Rows from block 7, named by matrix and row number. Rows with one number belong to one attention dimension. Each number is 200 + 40 x the weight over its row's rms, rounded and kept within 0 to 999. All counts start at 0. After the name is the row's rms in percent of the matrix's.
# v: attention query, key and value (stacked) (model.blocks.7.attn.qkv.weight, 576x192, the v third), inputs 64-127
# proj: attention output (model.blocks.7.attn.proj.weight, 192x192, transposed), outputs 64-127
v.42,102,233,196,216,207,225,178,229,278,157,219,207,220,140,130,182,180,135,201,208,208,162,221,228,213,225,189,153,203,216,166,154,188,158,208,267,236,227,202,221,277,220,293,176,222,310,176,221,154,156,230,214,249,123,224,209,194,184,176,179,238,180,162,280,171
proj.42,092,224,202,179,181,207,172,170,289,209,209,211,156,272,301,187,186,242,158,180,167,225,201,237,209,178,217,225,226,217,168,207,164,228,190,134,240,139,217,239,139,206,293,148,188,203,168,241,242,216,223,170,276,256,132,248,192,212,227,175,188,216,230,291,165
v.43,099,163,198,183,241,187,201,234,163,237,190,174,249,231,189,212,218,306,138,226,200,210,240,301,227,186,211,222,182,210,206,217,197,218,264,113,135,224,281,200,230,209,173,143,169,180,219,211,216,208,134,194,174,213,272,199,135,168,201,174,254,147,203,176,143
proj.43,102,159,259,190,146,236,211,167,192,195,224,207,228,139,129,171,241,104,220,186,213,209,236,294,193,93,255,167,240,232,195,143,221,164,265,280,179,183,140,189,197,220,139,182,232,127,144,235,187,212,152,201,171,159,80,230,87,230,157,168,227,176,167,236,158
v.44,094,242,156,197,214,184,234,247,235,178,196,136,227,133,159,286,174,206,146,202,201,186,182,183,209,161,200,176,172,213,195,165,234,143,159,257,162,222,230,217,221,175,241,160,243,213,269,190,223,270,190,253,209,161,191,230,148,234,196,236,114,192,159,182,213
proj.44,096,225,186,224,205,194,251,174,232,189,211,255,164,260,274,131,148,193,181,251,193,208,211,185,171,225,225,196,234,211,226,191,202,292,211,161,177,212,185,219,180,185,207,166,149,242,161,237,168,190,158,208,215,183,159,188,111,148,228,162,131,204,230,107,180
v.45,107,192,170,170,140,264,181,140,271,188,256,239,248,189,195,165,164,216,261,185,151,174,190,154,202,213,207,280,211,151,170,226,225,186,251,212,214,247,199,192,135,240,160,268,189,165,236,165,236,195,218,247,136,170,196,246,183,162,171,108,226,229,126,160,203
proj.45,087,208,184,130,219,109,192,259,220,178,206,161,34,221,153,231,191,198,141,181,223,226,156,190,203,160,198,131,185,206,207,189,214,186,181,171,250,177,199,185,233,242,173,245,216,99,148,242,163,194,223,183,159,213,221,206,232,214,189,157,211,204,239,242,177
v.46,087,157,185,209,235,242,120,229,172,257,198,129,115,230,170,241,218,280,247,192,239,245,224,189,192,192,219,199,274,196,204,169,213,201,207,211,138,210,201,242,159,193,195,204,198,118,284,242,160,266,175,240,180,256,157,207,171,284,181,129,144,240,172,239,184
proj.46,097,240,255,201,234,132,137,200,178,211,203,264,179,151,215,181,238,158,243,197,139,158,208,223,211,171,178,255,143,238,184,208,186,195,184,229,71,189,208,211,237,216,195,204,231,143,138,192,234,179,203,200,169,152,255,193,178,109,234,175,174,187,209,242,213
v.47,099,208,281,182,208,229,165,164,173,124,190,179,181,197,194,196,146,187,247,234,247,223,188,73,172,126,204,172,241,203,140,177,186,209,208,253,178,236,232,215,196,219,283,231,250,162,201,201,263,211,180,178,194,190,175,188,158,174,199,82,212,220,228,157,190
proj.47,093,178,239,173,204,150,187,253,164,123,189,215,103,205,128,235,171,211,298,193,202,209,221,85,208,178,238,267,178,211,224,221,207,178,171,163,180,235,161,223,185,235,275,231,131,161,234,219,143,182,160,222,189,239,242,185,156,213,191,95,213,189,189,220,204
v.48,102,263,265,178,176,311,225,181,233,149,193,214,202,140,220,169,226,280,228,205,185,219,216,162,200,138,210,168,158,238,242,192,251,159,175,237,233,229,227,237,199,204,193,217,207,197,152,219,166,166,287,204,200,185,169,207,210,276,200,213,285,218,170,225,202
proj.48,087,241,176,222,178,96,239,236,245,163,195,175,201,268,196,234,238,157,186,189,189,163,189,149,203,213,137,252,216,241,192,228,173,221,98,148,162,187,166,232,213,200,209,172,208,225,265,123,215,172,315,230,241,205,223,169,258,133,179,170,279,200,216,205,192
v.49,103,156,221,188,177,212,210,104,126,214,194,189,220,176,225,214,200,149,171,181,169,185,239,206,236,227,212,195,198,195,217,264,257,192,261,133,173,246,287,223,239,210,160,231,270,103,169,231,248,197,295,226,223,208,158,209,219,277,200,251,150,211,213,238,223
proj.49,093,158,230,244,190,246,188,262,103,217,204,194,301,202,203,194,198,264,199,188,218,204,204,208,193,229,159,221,224,188,214,197,148,226,197,231,168,167,96,227,159,217,199,205,168,184,257,142,183,169,335,213,224,211,222,190,242,97,197,227,166,190,201,173,250
v.50,087,115,265,215,238,198,233,178,222,113,168,174,196,226,166,196,187,249,219,227,107,215,186,251,203,284,182,200,186,135,213,123,204,158,232,300,211,285,221,219,147,124,107,176,195,334,193,220,252,180,272,211,141,167,219,203,220,200,226,173,185,219,222,154,244
proj.50,093,216,231,238,164,251,237,184,234,149,233,253,174,149,232,240,161,164,263,188,314,156,246,253,157,238,149,235,205,210,189,217,177,254,165,166,252,133,174,236,225,141,137,177,203,322,228,130,143,216,231,214,145,258,207,165,223,180,137,227,221,209,196,228,229
v.51,103,179,227,206,200,259,176,166,157,267,230,176,289,225,111,173,187,149,200,228,255,153,205,139,256,206,195,168,208,235,157,233,201,208,230,198,165,227,201,227,186,190,222,185,227,179,141,210,285,198,219,145,237,103,189,172,226,178,210,168,183,161,199,134,211
proj.51,098,175,230,145,160,216,173,213,159,278,191,222,201,113,228,183,197,197,220,204,157,230,209,137,189,161,193,241,190,233,242,188,205,192,186,248,190,199,205,222,213,191,248,164,197,145,201,188,134,192,354,206,278,251,146,221,260,197,206,159,193,223,163,257,184
v.52,109,245,172,225,205,213,176,111,204,90,206,280,162,247,206,197,210,256,209,185,195,228,185,180,207,242,194,228,264,252,246,167,182,208,213,268,252,150,184,164,253,177,241,167,186,301,229,168,181,239,193,210,233,170,145,239,177,207,157,298,260,272,212,302,178
proj.52,089,265,143,242,214,158,205,261,180,143,201,145,177,138,210,214,249,187,202,183,252,172,249,216,208,229,160,184,159,199,189,218,176,186,164,137,235,256,247,152,166,188,212,164,224,348,213,199,222,201,128,182,199,244,253,188,132,184,181,286,266,165,190,192,203
v.53,121,285,157,205,142,238,155,250,195,199,202,189,205,201,143,176,166,155,116,187,188,206,210,208,228,258,193,136,153,284,269,259,176,218,165,218,206,166,118,154,238,262,230,211,184,226,243,191,224,215,230,187,172,181,176,225,175,201,202,304,200,210,168,340,141
proj.53,098,163,108,288,204,300,180,138,218,205,194,183,351,200,281,128,180,236,125,223,252,171,220,191,207,182,219,215,236,174,183,227,176,178,164,165,241,215,281,157,176,258,234,221,230,232,177,189,185,229,84,200,174,208,189,153,159,203,187,220,179,189,188,211,177
v.54,107,207,218,157,213,213,187,263,174,206,179,232,259,216,139,200,205,179,121,174,247,240,223,211,159,210,168,226,173,214,94,206,206,204,249,303,256,169,227,207,248,115,254,204,226,196,202,174,239,186,301,175,223,123,232,158,211,192,191,310,243,181,221,244,139
proj.54,098,207,176,228,158,253,183,192,203,185,187,160,251,185,239,162,232,216,181,206,149,196,200,210,204,206,189,133,251,179,298,226,184,202,180,106,323,186,154,219,186,118,263,192,188,203,193,114,181,185,339,211,209,283,116,239,260,202,249,223,205,217,183,195,152
v.55,095,163,201,239,170,146,182,192,169,260,205,111,209,173,251,235,230,146,206,219,222,187,217,241,194,220,249,151,228,207,151,218,228,155,214,167,210,253,116,222,213,251,187,186,191,353,228,204,233,175,219,255,143,144,150,213,205,221,185,217,331,194,212,270,234
proj.55,095,303,164,231,203,256,165,215,149,293,180,283,207,242,150,156,240,262,135,211,188,183,197,257,173,216,183,224,202,175,277,243,194,238,238,264,220,155,267,226,197,268,162,192,210,298,165,155,216,214,193,220,113,270,214,182,245,195,210,186,315,177,176,188,206
v.56,087,190,259,194,212,264,186,212,166,164,203,166,229,216,307,252,178,144,224,179,327,226,198,255,206,146,178,278,220,230,157,141,196,115,171,98,164,231,149,106,207,215,262,224,181,173,155,223,209,228,163,171,195,244,214,207,279,187,226,215,197,194,185,180,190
proj.56,098,204,248,206,210,188,184,212,188,142,222,230,299,163,167,161,187,240,209,210,117,166,161,248,200,191,210,127,175,203,196,176,230,253,220,248,176,182,240,124,192,195,262,228,186,130,243,253,216,221,134,168,220,90,141,207,314,240,193,201,181,173,194,209,200
v.57,111,264,173,169,161,254,149,150,288,163,164,171,225,235,70,188,249,220,234,177,215,197,169,200,215,218,180,153,211,183,194,156,189,184,181,221,348,148,154,154,233,258,176,251,182,273,200,200,175,177,276,235,205,212,219,205,171,185,197,266,171,227,182,269,193
proj.57,108,175,145,209,220,191,145,232,300,218,255,233,133,143,383,211,249,176,174,181,202,170,205,227,224,203,198,237,175,189,180,238,184,216,172,153,404,221,263,166,190,217,224,195,226,202,202,193,215,250,256,192,203,191,176,206,201,194,174,211,168,190,244,228,182
v.58,093,260,141,168,155,234,198,150,143,187,179,256,190,169,88,280,145,195,193,200,284,199,192,222,199,235,198,190,222,173,192,188,187,323,211,279,184,228,210,275,89,177,164,202,282,288,201,221,182,182,241,233,189,184,256,196,217,200,206,223,138,207,189,160,169
proj.58,095,197,154,200,227,237,203,218,170,154,184,132,105,248,260,133,161,180,146,207,97,172,197,225,194,165,187,190,151,189,219,209,191,93,192,137,174,154,164,287,285,172,161,188,120,222,216,108,207,159,268,243,231,253,135,191,244,174,189,231,152,208,228,273,178
v.59,091,120,190,215,180,263,137,140,235,139,189,168,245,105,201,199,200,178,207,187,267,233,188,146,200,189,175,173,179,196,110,212,194,222,239,123,202,237,189,263,313,275,228,148,101,150,224,211,202,216,231,168,164,224,280,198,272,247,200,236,217,168,188,183,168
proj.59,101,256,223,203,213,109,161,289,239,152,235,220,248,297,207,203,189,224,177,177,168,192,213,144,223,168,268,207,257,198,266,171,254,187,165,292,228,190,216,283,122,257,250,161,293,191,206,187,212,167,234,189,167,120,78,162,307,168,209,238,232,169,214,190,199
v.60,092,230,179,209,161,233,100,222,195,236,229,347,147,204,256,194,165,300,214,206,245,192,234,187,206,233,215,218,208,188,233,189,182,253,231,175,206,204,170,213,234,185,200,183,126,232,172,208,236,202,227,208,224,177,188,210,181,271,219,181,104,221,155,309,205
proj.60,099,217,194,101,247,199,116,171,177,248,212,45,197,211,185,215,184,122,184,181,146,207,221,189,183,212,200,158,152,199,221,189,139,161,190,247,176,216,226,198,163,217,200,152,271,291,203,189,163,244,247,204,209,250,241,204,196,122,186,215,133,216,246,206,197
v.61,104,181,238,172,153,230,160,157,214,274,173,142,271,180,202,168,173,305,208,181,112,241,220,198,173,153,191,298,208,208,213,198,235,194,258,219,109,163,187,279,257,137,230,221,243,109,216,200,257,190,140,209,166,255,176,193,206,155,194,270,181,209,200,112,144
proj.61,102,139,207,173,238,225,167,234,205,229,221,261,196,209,164,227,171,107,191,212,269,178,175,225,203,122,235,114,187,233,186,153,249,207,211,201,164,206,195,266,125,119,221,201,132,21,162,224,152,207,224,236,186,129,166,213,249,248,207,230,185,194,176,287,138
v.62,102,165,231,208,197,277,141,175,204,201,171,185,162,137,251,221,147,233,214,212,292,242,167,168,224,125,203,164,202,217,198,242,192,283,260,203,116,163,194,211,146,171,219,187,183,113,209,227,160,231,134,213,214,199,185,189,200,240,187,144,218,267,199,111,182
proj.62,097,228,251,185,219,137,143,229,215,205,219,222,236,267,157,172,126,191,291,197,114,190,162,182,218,195,190,306,198,164,164,204,201,121,207,180,110,244,220,187,226,168,180,212,212,135,254,199,225,173,83,184,209,161,199,199,172,155,187,188,200,201,173,200,175
v.63,090,190,220,196,214,157,189,169,213,238,184,211,214,233,155,225,194,229,199,205,222,234,177,156,195,259,219,200,195,222,186,184,167,254,192,252,209,156,225,202,246,250,278,281,195,206,174,207,223,191,235,195,216,136,136,175,229,161,195,177,300,163,231,224,160
proj.63,084,176,207,131,195,296,182,221,240,227,204,166,231,161,228,192,218,171,184,189,187,162,221,155,203,182,218,185,201,221,197,208,230,202,170,193,218,210,158,234,170,255,301,277,239,204,233,144,162,243,273,171,239,275,267,188,258,194,179,160,259,210,174,243,146
v.64,094,163,242,194,109,262,244,315,215,186,140,183,222,217,171,145,220,250,213,185,271,178,171,257,192,224,169,175,178,173,197,219,187,258,267,186,230,178,240,241,251,223,206,241,153,204,196,215,173,195,202,204,193,234,194,201,138,227,212,223,311,195,238,148,160
proj.64,098,240,203,189,262,154,234,78,204,204,209,205,237,192,192,220,229,161,247,223,147,216,201,246,199,193,251,204,210,180,179,219,206,126,228,211,317,207,165,263,163,217,201,293,252,221,212,241,231,237,148,212,220,138,248,191,106,186,217,218,305,229,187,116,220
v.65,098,181,234,168,268,248,198,257,210,178,206,151,214,164,211,250,141,195,232,157,181,230,209,170,236,189,155,181,244,182,134,192,195,137,240,233,215,143,206,246,224,258,163,255,138,285,215,171,229,158,217,249,112,232,160,204,250,124,207,251,160,187,193,269,240
proj.65,098,244,236,187,131,201,168,153,190,177,256,264,235,211,112,163,145,192,221,207,225,176,223,218,164,216,211,206,152,193,241,204,239,245,258,244,135,229,248,231,164,252,176,266,243,210,136,249,176,160,188,186,100,145,221,155,307,269,193,225,165,241,209,139,230
v.66,106,163,194,181,217,161,221,139,215,220,167,189,198,265,232,238,152,269,214,176,156,220,179,221,226,212,202,255,211,199,213,251,174,181,203,248,227,206,238,209,170,191,225,229,184,199,177,218,146,188,98,175,199,235,265,206,249,172,163,110,182,134,260,218,159
proj.66,110,193,157,159,163,220,227,232,193,218,173,216,190,146,216,149,170,146,196,199,224,229,195,229,225,180,195,153,172,214,209,187,187,201,182,183,339,194,153,250,241,212,180,350,234,251,207,193,241,216,239,180,193,187,181,197,244,213,213,183,189,209,201,72,171
v.67,099,212,198,187,230,283,237,147,257,279,213,225,147,222,197,273,216,134,202,172,217,182,195,162,191,233,226,210,255,231,199,167,212,242,283,201,184,203,261,240,223,99,150,222,206,196,239,241,208,166,208,177,141,267,222,194,145,177,176,139,301,198,172,265,242
proj.67,095,167,129,188,178,151,243,277,265,265,214,190,245,199,136,102,240,244,207,229,217,222,224,158,200,191,227,163,149,202,202,219,254,157,157,228,219,216,140,244,191,88,171,188,183,186,162,266,209,224,173,278,176,126,187,186,114,260,200,166,259,171,213,203,227
v.68,100,196,256,228,217,202,167,208,199,188,223,247,182,188,177,158,98,185,152,219,132,225,218,272,155,169,220,155,273,212,264,156,197,236,157,230,159,138,280,225,161,178,250,218,202,173,219,178,151,185,135,200,229,268,184,201,260,161,185,133,160,197,186,245,180
proj.68,099,188,192,221,225,124,191,214,205,195,213,160,148,227,237,232,128,227,152,206,300,163,191,265,188,220,159,243,136,184,181,196,196,165,136,166,181,205,127,221,254,187,241,263,214,177,156,171,250,214,127,170,244,142,213,209,282,231,197,182,182,215,219,263,172
v.69,104,238,179,211,141,289,189,236,216,204,164,132,174,208,310,179,206,180,189,199,218,252,219,206,220,214,207,199,154,213,217,224,199,175,241,135,172,246,145,196,192,207,206,147,243,149,199,183,184,236,198,195,184,119,178,189,274,126,150,218,98,210,208,280,126
proj.69,101,181,215,212,218,176,166,148,254,207,231,258,254,184,67,177,212,242,258,227,212,173,213,191,204,221,197,168,217,219,155,201,188,191,220,206,258,160,255,214,208,208,179,195,166,145,194,153,247,219,247,220,211,256,226,214,284,271,230,200,121,218,214,144,157
v.70,115,123,211,168,168,224,239,202,216,238,199,205,221,225,172,202,273,157,141,190,279,182,221,210,154,224,202,222,156,185,188,164,180,267,264,144,104,249,254,207,269,156,219,210,220,175,193,184,142,188,175,161,233,155,153,191,198,219,182,188,177,172,134,199,170
proj.70,092,162,139,183,261,165,203,215,221,189,193,186,185,182,207,195,264,228,213,219,188,198,204,165,212,234,220,205,223,226,186,189,216,92,247,227,218,171,138,256,156,180,166,321,181,137,199,216,228,205,122,205,260,207,266,228,173,170,203,264,235,188,228,233,204
v.71,099,163,194,179,184,225,305,180,198,213,179,183,214,242,221,190,239,184,127,205,326,248,214,209,188,198,195,196,211,232,158,226,201,130,181,175,241,241,225,260,199,149,214,131,166,177,218,175,240,234,178,222,230,251,234,184,204,186,188,169,165,196,173,210,195
proj.71,093,182,213,216,199,198,288,191,166,212,192,198,73,153,193,247,236,197,244,197,141,145,201,195,177,203,172,227,153,181,253,222,214,254,161,176,316,180,216,282,189,176,180,197,176,228,197,251,168,197,163,218,235,131,256,206,193,185,184,179,213,229,213,166,241
v.72,104,176,172,198,157,235,114,133,220,219,202,195,180,198,182,180,166,152,152,197,238,159,234,257,197,253,200,207,134,199,129,200,213,265,218,193,168,229,236,228,372,165,266,120,236,232,200,174,275,198,249,220,121,236,143,243,220,172,203,240,159,201,206,260,200
proj.72,096,157,183,211,233,205,149,269,216,208,208,186,123,193,158,200,167,248,218,187,203,232,198,246,177,188,186,225,271,205,220,219,231,95,193,237,209,189,157,234,42,167,281,219,162,190,226,214,154,192,110,215,135,123,289,206,201,234,193,284,193,258,192,168,222
v.73,100,206,155,153,176,237,211,176,242,146,167,219,232,238,245,125,188,151,196,199,155,199,228,143,213,227,220,138,183,220,117,185,232,251,240,167,203,107,169,148,181,238,219,191,114,139,250,229,222,173,247,189,220,172,149,214,242,189,191,276,194,227,187,256,218
proj.73,087,250,267,174,196,209,216,175,256,150,220,184,173,126,175,249,195,238,202,183,211,189,211,171,224,171,191,265,222,176,269,152,199,119,207,249,210,258,223,154,221,236,204,162,290,170,131,247,192,172,212,185,229,171,180,157,220,188,197,257,181,214,203,202,202
v.74,100,197,185,219,189,228,212,142,220,264,235,153,295,201,173,206,168,216,136,190,216,188,206,177,160,208,204,192,260,268,203,150,207,304,182,197,148,244,176,123,91,300,271,159,216,194,177,175,262,209,148,176,127,234,213,187,196,235,225,298,148,204,210,234,272
proj.74,108,211,195,227,231,98,205,224,230,237,158,244,202,196,222,173,191,215,142,208,198,221,218,163,201,267,176,195,130,221,242,184,181,99,147,204,127,190,235,166,309,294,253,155,188,242,170,235,142,248,153,145,172,132,191,202,190,150,188,304,174,232,191,315,291
v.75,090,215,167,168,259,224,226,257,230,174,182,204,253,197,181,151,243,185,193,214,266,201,221,242,224,221,200,203,307,174,202,268,219,247,203,169,220,232,174,196,165,190,197,187,190,136,216,198,237,248,175,197,231,161,136,213,168,208,231,267,139,208,238,187,167
proj.75,103,236,250,240,105,202,280,165,222,176,182,190,147,224,228,208,218,218,195,204,104,186,221,245,246,243,210,172,163,168,264,184,219,127,216,247,274,175,189,216,269,197,188,206,231,217,158,232,165,195,246,175,230,206,234,205,169,173,241,239,117,165,167,215,162
v.76,095,252,188,231,127,225,313,176,295,186,164,196,142,194,125,164,181,102,202,188,203,214,210,262,210,186,239,215,246,221,175,173,161,235,200,245,180,257,261,138,190,129,225,192,182,278,191,203,229,180,232,189,195,229,132,184,166,188,205,198,195,175,205,307,216
proj.76,103,175,208,178,268,238,272,174,304,157,233,216,303,188,223,241,188,278,258,183,191,191,191,275,193,224,214,193,148,247,217,213,223,190,209,123,92,124,161,108,184,118,243,147,224,204,203,164,191,214,281,224,176,224,289,222,184,228,177,119,205,202,185,175,198
v.77,105,169,219,184,228,214,161,225,172,214,197,192,234,212,174,211,131,302,194,197,213,221,212,202,174,212,207,226,168,167,154,231,207,219,261,170,150,172,155,172,213,143,200,152,204,196,173,231,246,238,164,205,96,185,156,218,204,180,207,91,104,207,206,48,194
proj.77,104,156,157,197,186,147,159,156,119,230,185,215,196,227,266,192,130,115,222,197,207,186,185,225,151,270,265,206,232,133,216,214,184,144,226,224,246,253,260,159,185,160,151,205,193,171,206,287,159,198,164,178,125,213,273,239,175,215,218,158,126,225,223,152,209
v.78,095,142,268,178,273,207,259,304,195,257,176,192,243,161,237,201,146,264,205,172,268,180,253,176,227,182,171,221,194,267,194,211,253,299,163,121,198,232,137,150,209,60,201,188,195,193,171,198,196,217,173,203,192,249,277,209,242,246,216,267,178,172,217,238,210
proj.78,096,265,192,185,113,213,233,88,169,252,207,206,159,236,169,230,142,155,156,215,153,231,142,177,206,243,181,162,213,180,223,174,194,115,151,258,172,165,279,208,222,96,163,219,203,269,221,138,185,220,180,208,189,119,171,233,283,175,219,263,221,177,188,264,215
v.79,093,164,178,173,184,241,252,212,154,212,213,193,278,177,253,189,130,192,181,176,231,182,239,145,169,176,199,173,167,210,216,199,232,231,223,259,148,208,184,214,186,178,187,184,182,117,233,208,225,158,148,193,246,223,186,223,196,167,194,260,146,196,202,172,229
proj.79,104,168,171,190,194,130,255,203,133,184,245,232,99,226,128,165,138,194,143,171,188,219,182,149,191,219,175,250,242,167,209,145,186,163,219,140,168,193,204,239,220,157,153,291,240,150,201,203,172,203,126,205,254,179,183,194,177,244,218,269,156,201,160,283,218
v.80,104,225,210,175,184,158,230,192,243,100,193,196,201,230,217,189,275,168,231,190,297,230,184,94,169,174,207,297,180,182,217,213,192,227,145,265,193,162,173,261,192,205,253,136,206,191,165,181,233,241,200,198,198,222,190,173,230,232,215,159,196,189,221,151,214
proj.80,095,173,211,201,217,272,213,204,235,144,215,203,257,129,243,205,272,202,178,209,121,176,195,110,195,151,130,86,206,194,188,206,216,232,144,122,237,217,243,252,201,198,239,143,170,218,245,153,172,197,153,214,188,227,210,163,250,168,181,154,198,242,217,172,253
v.81,095,196,217,190,200,200,139,157,191,98,200,157,248,208,248,204,259,97,229,197,229,223,213,189,230,165,244,233,189,220,261,235,254,192,146,96,220,207,217,131,151,239,200,212,159,189,149,208,113,175,210,183,138,223,208,213,168,226,181,289,167,250,199,118,89
proj.81,108,244,200,203,201,197,151,238,201,119,195,242,147,157,154,198,251,245,168,226,190,179,156,203,196,189,189,183,208,220,149,105,175,200,204,293,202,205,154,140,270,232,137,235,270,257,242,99,269,204,162,203,134,154,202,171,173,185,201,233,168,206,202,278,104
v.82,099,186,239,202,162,270,176,182,220,222,211,177,191,129,130,208,212,218,221,200,161,204,266,247,237,267,207,205,302,197,231,180,183,251,255,275,213,193,286,177,147,207,142,230,154,282,141,180,202,229,287,193,246,139,206,174,135,134,213,232,121,181,199,332,173
proj.82,101,185,193,244,227,114,158,229,199,193,202,207,131,267,193,166,198,197,196,163,259,184,173,254,194,173,202,184,105,215,138,191,197,152,223,182,190,150,135,155,227,198,167,227,292,199,270,251,210,219,200,191,229,279,192,219,123,268,165,249,162,178,171,162,159
v.83,092,193,186,178,144,201,201,246,129,232,227,127,156,174,271,221,248,277,201,175,214,200,138,179,239,132,225,195,225,204,160,168,193,236,220,251,258,167,261,233,238,218,188,225,231,204,200,206,172,225,215,238,203,141,155,200,251,172,194,138,249,194,226,276,227
proj.83,105,242,227,185,235,237,200,112,126,240,195,242,241,227,119,212,247,151,205,193,198,197,221,172,170,214,165,202,165,187,267,201,175,160,219,153,235,181,169,186,156,215,222,185,193,197,219,272,216,150,217,232,224,279,217,207,267,227,168,159,235,234,185,166,186
v.84,110,122,190,218,166,244,279,156,217,202,197,218,224,171,206,181,221,219,203,205,151,232,208,246,239,179,179,224,271,230,218,216,255,207,223,137,160,131,174,279,255,166,264,168,188,152,216,137,229,201,161,244,188,216,255,217,230,280,195,192,175,214,206,219,189
proj.84,096,190,187,207,231,135,255,267,187,175,194,165,79,229,176,187,244,214,159,217,305,218,165,243,233,218,155,168,146,219,249,218,195,165,238,235,190,248,229,281,170,213,224,261,201,198,212,121,188,204,134,201,176,168,201,174,254,137,232,222,180,204,185,256,225
v.85,102,200,188,179,212,264,223,212,198,254,195,285,217,159,148,281,214,297,200,179,215,196,224,214,209,228,193,172,161,192,239,251,192,135,239,214,152,240,261,185,153,228,185,134,230,265,181,219,357,203,157,234,221,241,227,208,224,188,200,134,166,180,212,161,238
proj.85,096,170,168,232,172,148,237,155,201,217,171,134,265,261,250,136,244,133,225,168,173,225,207,228,229,209,217,229,227,151,191,205,202,251,194,226,207,197,139,191,246,229,199,132,162,257,224,308,74,197,213,223,218,142,214,223,196,216,188,158,166,229,213,94,259
v.86,098,213,165,192,180,298,221,210,225,259,248,219,184,157,256,148,212,130,229,211,202,240,238,171,197,231,231,141,241,197,220,256,204,196,205,212,255,252,223,139,165,215,190,203,269,229,211,226,244,241,181,247,134,179,201,228,233,168,182,206,215,213,180,173,227
proj.86,101,223,234,228,174,146,213,204,203,211,145,188,180,241,105,249,206,230,177,183,155,205,217,198,220,205,237,249,182,224,192,165,213,195,181,187,244,171,174,139,227,193,188,250,189,294,203,250,183,178,254,185,116,232,144,147,200,244,197,178,192,218,209,82,230
v.87,100,211,222,183,272,167,241,142,156,225,205,137,227,146,263,192,134,211,201,212,177,221,187,220,180,200,198,203,156,207,236,156,165,139,219,266,104,208,232,190,229,225,177,107,201,172,209,215,171,186,210,169,194,221,213,183,142,192,192,211,235,218,208,191,208
proj.87,097,204,194,132,158,219,236,224,146,231,165,235,246,283,173,216,157,212,229,207,215,150,229,213,205,150,185,184,219,231,174,209,247,258,169,183,131,221,194,220,158,212,188,104,185,197,207,273,205,249,150,211,190,171,188,173,76,201,220,259,246,229,194,147,184
v.88,099,188,153,212,167,304,164,252,284,144,219,226,164,142,226,180,234,176,212,187,207,168,245,195,194,191,217,145,191,192,219,225,211,233,213,195,237,200,195,191,191,169,186,214,251,154,207,177,189,217,252,206,252,261,205,204,118,203,215,169,243,223,171,224,215
proj.88,102,219,260,133,197,144,181,174,270,124,226,183,166,255,95,227,224,222,217,197,213,190,198,193,165,171,213,220,220,203,173,181,183,174,214,175,200,178,237,160,184,166,225,145,126,125,217,249,219,210,213,247,258,151,194,206,101,225,195,140,253,224,218,244,189
v.89,084,188,206,164,241,157,239,195,198,131,163,189,242,139,250,245,221,163,202,181,196,163,179,242,132,177,222,211,197,181,206,201,157,243,203,241,154,119,224,155,148,262,236,261,187,144,175,187,265,164,166,240,187,244,196,185,160,264,190,172,212,186,222,192,168
proj.89,097,244,228,224,174,246,268,166,192,154,246,229,189,292,196,150,227,273,136,208,177,250,184,245,186,229,179,208,170,192,209,188,194,184,182,135,161,245,169,171,247,308,251,243,215,230,215,170,138,179,248,194,193,170,225,204,141,138,201,167,217,174,188,244,181
v.90,091,194,188,187,247,268,120,166,278,240,196,220,180,217,260,223,218,225,219,201,111,209,236,88,185,202,161,152,168,223,173,217,270,167,184,167,227,184,225,265,128,273,164,94,173,137,223,182,155,166,236,240,183,197,172,161,186,236,192,189,239,204,173,174,202
proj.90,087,184,193,199,145,167,136,195,255,220,172,182,161,181,143,187,217,179,240,185,320,205,207,104,196,194,149,249,228,196,203,203,178,232,184,174,236,242,187,222,283,272,157,114,209,178,139,211,256,183,222,210,197,225,249,186,180,155,194,143,266,205,248,144,264
v.91,093,145,188,182,217,210,196,168,269,195,218,262,240,120,147,185,179,250,234,192,252,173,210,152,198,228,187,291,207,165,133,208,217,126,325,260,173,196,150,260,94,200,222,296,168,182,237,199,158,215,176,224,164,202,111,232,200,181,213,222,213,211,235,155,194
proj.91,105,187,169,167,165,194,172,219,265,205,161,159,231,309,266,237,178,155,215,204,188,277,165,167,193,222,224,116,203,181,196,212,204,259,237,169,265,223,254,234,298,203,191,360,239,218,190,200,208,189,176,195,134,265,316,199,168,224,193,256,203,236,221,110,256
v.92,116,197,230,168,216,218,248,132,178,235,165,223,218,201,277,205,149,182,204,215,184,206,185,182,188,185,187,167,239,236,210,166,221,132,241,107,149,166,201,234,117,139,248,113,194,149,236,217,156,204,112,189,187,202,188,186,180,215,225,166,239,201,235,185,171
proj.92,103,200,181,161,215,208,232,251,200,184,215,165,253,186,193,180,146,194,218,173,267,204,190,163,209,252,144,221,163,200,163,250,217,252,234,205,231,234,197,258,272,131,258,186,215,187,158,101,211,250,160,220,215,212,220,207,167,188,167,228,232,193,185,280,190
v.93,092,188,217,187,136,206,294,241,125,120,186,250,256,203,220,169,188,95,226,183,219,211,193,222,142,158,163,205,156,188,156,159,234,209,196,127,235,219,193,210,281,170,188,261,125,195,202,209,261,222,194,212,152,255,189,193,129,163,196,189,211,184,164,173,147
proj.93,095,285,213,156,248,204,284,155,111,155,234,152,282,196,144,243,188,250,185,226,209,210,174,218,195,188,175,192,264,209,215,218,210,244,239,301,163,212,191,213,146,159,216,200,272,213,204,140,152,246,210,184,156,163,222,139,127,251,177,163,201,191,197,247,191
v.94,108,242,202,169,199,201,151,205,173,252,202,170,187,212,196,178,134,256,249,194,316,192,211,146,232,196,217,198,242,168,226,222,210,251,254,182,197,268,233,182,270,166,223,120,120,178,242,233,216,179,114,259,226,205,224,223,231,204,215,185,253,207,196,96,168
proj.94,112,188,191,154,209,250,145,181,176,269,178,200,263,202,230,244,130,173,171,208,71,220,205,139,204,210,169,230,155,189,208,182,196,187,180,201,288,124,152,179,146,148,199,124,294,245,172,170,194,201,274,176,221,225,183,201,223,200,169,235,236,204,198,102,146